From a checkpoint of a small contrastive image-text model.
Model: 48-pixel images, encoder arch efficientnet_v2, encoder norm batchnorm, encoder depths [4, 7, 7], encoder widths [16, 24, 32], text encoder width 128, text encoder layers 8, text encoder norm layernorm, text encoder activation quick_gelu.
Training: adamw at rate 0.0023, 10100 steps, batches of 256.
Data: trained on drawn human figures in many poses, 195000 training examples, 13.3 epochs.
Rows from block 3 of the text encoder of a small contrastive image-text model, named by matrix and row number. Rows with one number belong to one neuron. Each number is 128 + 32 x the weight over its row's rms, rounded and kept within 0 to 255. All counts start at 0. Numbers have three digits each.
After each neuron's rows are labels from the 100 texts, of 14848, where the neuron reaches its highest value: "tokens" is the input token at the peak. Only what is clearly more common there than usual is listed. The data: drawn human figures in many poses. In brackets: how many of the 100, against the usual share in percent.
# fc1: MLP up (text_encoder.blocks.3.mlp.fc1.weight, 768x128), inputs 0-63
# fc2: MLP down (text_encoder.blocks.3.mlp.fc2.weight, 128x768, transposed), outputs 0-63

fc1.738:143126105085154105154150112052114102150078156140148189106095115135163104155187096124099112110132126101068114135094094097132096070132117104108139129108140147204129106162101172134111135102118177
fc2.738:089106148106096226118153089132086114159153175084075151079121141157167067141166152101093126095117118141169104125098176169152075118125064132115135130113155152117137160098177083157155139095163131
tokens: "standing" (100 vs 0.5)

fc1.109:192119085128141102081125141043179142118178145135180201121119149173193110151167141197132126184131125062126169170085087144164120149122120159097130160105109143177167141116148106114121139093176139
fc2.109:093153101182073175137049088188092134117100153080098124128133121142146130118188091087134202173151136121160070177133122091089131115138156099077122130085147138036132099138112149127088130157129112
tokens: "standing" (88 vs 0.5); "hips" (12 vs 0.5)

fc1.437:158081121099148106097137151093082112160115069142215186083190157093171092172110155149146141162103118050078083130122154113102083157138074082132108104108101148187154111138100089101091162117117184
fc2.437:135160167165193152155142105177149067204119127115078135125117119186142102165219148114144164111122115114133090093126090093136152125121082117113197114071159183157171110181127140164142172107149131
tokens: "standing" (100 vs 0.5)

fc1.193:185145142074180128056149099036139101165163123115131164127127149122163085168149151096108124130124063133088108178129144098156123131121124108065101122139087143189123115121125109078097168106120125
fc2.193:121156112123162157194110118130139114076154101129100146123127124086117114151181141106124103127105146051112122094116118078196163135156159149135135152108154124226128122167147143096125109138176128
tokens: "standing" (100 vs 0.5)

fc1.59:206162135112160113146187078102120104131129153092180198076109120066122099144164117163152143185089078126121147162115150114148132127120077106063132125089125093154148175085082074152110175102100122
fc2.59:164133116136183152216170125108176132133134133121146165138112123111112141108223103161138123148139144143069141074095047104075146135040070153098092144064157110137144118145123107179207177093135156
tokens: "hands" (100 vs 0.5)

fc1.496:113171115090116108089131096080161107183147164148136187077157127123144097111138138135156125092131083191090190151110129092122113124103083119121154118108138131162119121056081100093122129034113174
fc2.496:075175133138133088172174126127087145128185135096165127137148088039134147131241123126136161112142124141158023127125166138165131113174093148138143112122125141143123141160083136135117134087095158
tokens: "standing" (100 vs 0.5)

fc1.497:128137135102120124120118116066199164095112144132198187053139158140116100131173072157120146157156128091039171123106115055125120135117096117067118119116092137157159137121073154113113123067157181
fc2.497:132137132124089178141125088141095183126204112087171154135103095181136153084255181170115126169142141162180095175152130131093096150125170127123166166084112176176143087193108152110134135148163111
tokens: "standing" (100 vs 0.5)

fc1.631:129118095110152116095120115114197132149111143141213159101118130173163101122140149144075094143110089117037138164059126144147083159071170116085111122097149100180128092097160120129140131099153125
fc2.631:074148135097114163167138103135146147081194176139141171106131133149156117130225134166118123134167170153197119165103183110108130132121084165137138181109161175108067102121148172070149162117126139
tokens: "standing" (100 vs 0.5)

fc1.461:167150110114101115160194190099138106140112123136178159100109128141136103181151118153135116144124040108134118225127140152138167135115091130083101166103151075153166165132099082082161143099135146
fc2.461:147130153161149049174100156134175110129123151106176123106148153113103169107245086109093074156175174120059100152133061131118120153111092193103157131100137102119120139077125119129143094163130119
tokens: "hands" (100 vs 0.5)

fc1.434:158178102144142090124153109115155113105116145131171151111117101105197117149140125152123152155165094086065166189116174093143131214080107105075120156084168129135152140158101082090143130119136129
fc2.434:116152157172167111109159133140166119156135099121174160143105165174135147128255139090151121186076076129108091109144074135119137126130089155161185175118139125142147118129092067158134117114142128
tokens: "hands" (32 vs 0.5); "on" (27 vs 0.5); "standing" (23 vs 0.5); "hips" (18 vs 0.5)

fc1.703:145161129110128130134155140064139104126123122071172178107088066132146180191133140140141125136084089111073080190096197165094114205076093114126151091136188106173196171150095093129112152103114170
fc2.703:083120143088141116122103136102141083104110155108140168161144137132144182103199088152133074144133125132115187146110034115134101166133063113110177130112112102124145122134121180143131142043136146
tokens: "hands" (93 vs 0.5); "hips" (7 vs 0.5)

fc1.641:120175086124118109119137150109125143152098169128165194117147142138118125158148155155123112148118111113091161187141170107105162130158078080102147120116162150235165112154115129100128133099121194
fc2.641:133162120148186180114130105169085101112155115145158136124151099091137186111255126085118132118101181101157068078130144080097118079109088119115116125119128133147108140127132196081095103161132134
tokens: "standing" (100 vs 0.5)

fc1.299:174164117161142128162173110066159090110155111129172160119138145100121105159126095131113119112093086098082100151099163094091123137106100177123168157110088124107188196135091061125074177095127122
fc2.299:102155180165169093185103059108123153072106133133115161143135116151168126118225066130170093173121105126051074124124075127112161162121078122131163120074148113091152144086070151143174107172172111
tokens: "hands" (94 vs 0.5)

fc1.760:129144141100099142105134139072171146165093076143158199111141138158160066121183139124169117105120089129102111153101137117136126100112074095117082145132125146198146128100119127114100152094093159
fc2.760:087138163096100144120122125138148139109186113102163077172140057189101160131255121081085119138123136134116118103071123144121107139125143149135126113088121161179140111103118117157121140147167128
tokens: "standing" (100 vs 0.5)

fc1.718:138127164100090167087108117050160117132136177129174183109119152193157141157098131120071157158081094123065104189114087077122114107114097106087138120117131160194140140123070085151124131068115179
fc2.718:092158078123131144100145142148180157123149191131089126129108100084151173141225112111090142146123150126139113124055082093118112089168138132141133118103122177131099168065096160107117177107146167
tokens: "standing" (100 vs 0.5)

fc1.271:170138167183163135101183080095121162177148163196145130093110097146140151172162126134164138115122113093187072079101168136094136140115122105099105096087157089139179164121103095102120116124095141
fc2.271:150131106145173073159176176126113073134103125134142115100165152123121113114209131125157134112100163111157107133114048094090110112105099117141142096113092097104103173152144139073188159102135142
tokens: "hands" (93 vs 0.5); "hips" (7 vs 0.5)

fc1.732:152163126167110084074115095112131134145126119131146167108117095117142122191115151119124141116128051126087103182119147130103155109097124173079095148105169095139174232118095093133160199073135129
fc2.732:101148145124133090199129135158132161113146141137128117155101081153164103121225135091108149123138173152141142088107121121135096151109093125130150146127163174129119161129079116180123118096152131
tokens: "hands" (100 vs 0.5)

fc1.761:161180154146149108103135120111177099101150178089189150091127094155163092172153153121117120141171025097099133173108129126087131169133079146127118134149151128176187140133098063081116111125122146
fc2.761:130144142106076144175173091160108105131160126131140160171102092163174107111209131100121124146095134122117113119094054115164135124146131091079188186107131147102148134113139150148170102184126141
tokens: "standing" (58 vs 0.5); "on" (22 vs 0.5); "hands" (20 vs 0.5)

fc1.35:150125137154130105110147122136138107131137135130184165115118139110120126170111114144110146163165069131149061183103165136152127144123117145068153131083116072164108181097031098123055106117087134
fc2.35:160127148141169117199137112158135098112111117139148128119135140127113164128241166147137089152120151137044123127094076148100160122064106097086137191111160036098112142178166100122185071151148157
tokens: "hands" (100 vs 0.5)

fc1.374:107104122102130150122151124079086105190111138125163186092148150121168142134144116158076075176149054096109136177112115098126156155117109116083096148105114159175165101131105085106119120078089167
fc2.374:111141123155234156142161087160151096161122101126098163175118131159133164099255144070129099169134148108131119093100085121096175141124106129136144148100163184174141098156142119139086102096168168
tokens: "standing" (100 vs 0.5)

fc1.552:172106099073126118118134112078140129103105163151184189088103105155201095113145115126119113180150111072082153126102134125091139133116096135106120166169077132192129123104081141118133108077150175
fc2.552:082139100145076121149116106159076116150181130109123059117128124156096120149214107149094112098169178162226087165159155092095097083167142108123126169129107123144130136159061149092105118135077088
tokens: "standing" (100 vs 0.5)

fc1.727:143135135153155097115172074116114025158097119110179138097091108100159138142181068139150131148133089123158118190192169128105115119141069147056133109095184126135176199104134079143117130106144086
fc2.727:182136164109147135221133170169126129109140123090160095116127161141196151076252087129133137090082107106063138119153114096128170129129139182139119160090156094114150115154113164156144127173166123
tokens: "hands" (100 vs 0.5)

fc1.8:137140182186170147087163106120098068095139129148156176117088127103115074152178094111104147133101047116069100181092161135130145106164111144119097088077127134130152137077082089126115136086140090
fc2.8:108150172131105121129124103138145166096145134183169137137149123113133115137179152152173143101086198155131115134059122123156148131166109084101134148126101193202119121148136076139139127079135182
tokens: "hands" (100 vs 0.5)

fc1.570:140136126102130128123119106059145112122120157159143159124107173101144116166176113130096064170111067081130187212084093126130124155076120083095130145117131167212115142147086136128132157128113171
fc2.570:116148130150130120169162114175121144093163120126115131158144085142153194119247109081104157181142155101141088087090122112154166120111113080104115115082114167175105136105124182163121104129155126
tokens: "standing" (100 vs 0.5)

fc1.484:151100120127090128047103106113155159159128162106202192079117178153168138150147125136085115131138057115123107170091096105132130184119100137131103189126123136173180165163090121144135123081132173
fc2.484:095146143204166128123134136166137140119146161142128157213127077126114164143244093090103135170132135101159050114110150119093075129150124172103154138115088149127109126136145126135107093111183113
tokens: "standing" (100 vs 0.5)

fc1.196:190142136168120112162155134128133118139148127116185182145105086112162087158158101139125094135109079089132110139087192159084119165118100143073165100107156123141156195107067060142077177117174139
fc2.196:129160165133123096144122102108133142110103105127071149127163137144138155133248090121148133151150103107101107126105031105142130168146035139176120124079145145097161134093144169115163142133179133
tokens: "hands" (100 vs 0.5)

fc1.229:171179151124136081153164152091103077097131085126165153080058155103103137195153102106130128137135082091069081160101160144146123194123091089086101136098172127125158189104111093165090152114151127
fc2.229:111117147159186105233167105085124152114107148135162118133159136125102156089218103101159164123107098147117172120092033133114140154090076126115127121069095175120173112144152170165155103067137120
tokens: "hands" (100 vs 0.5)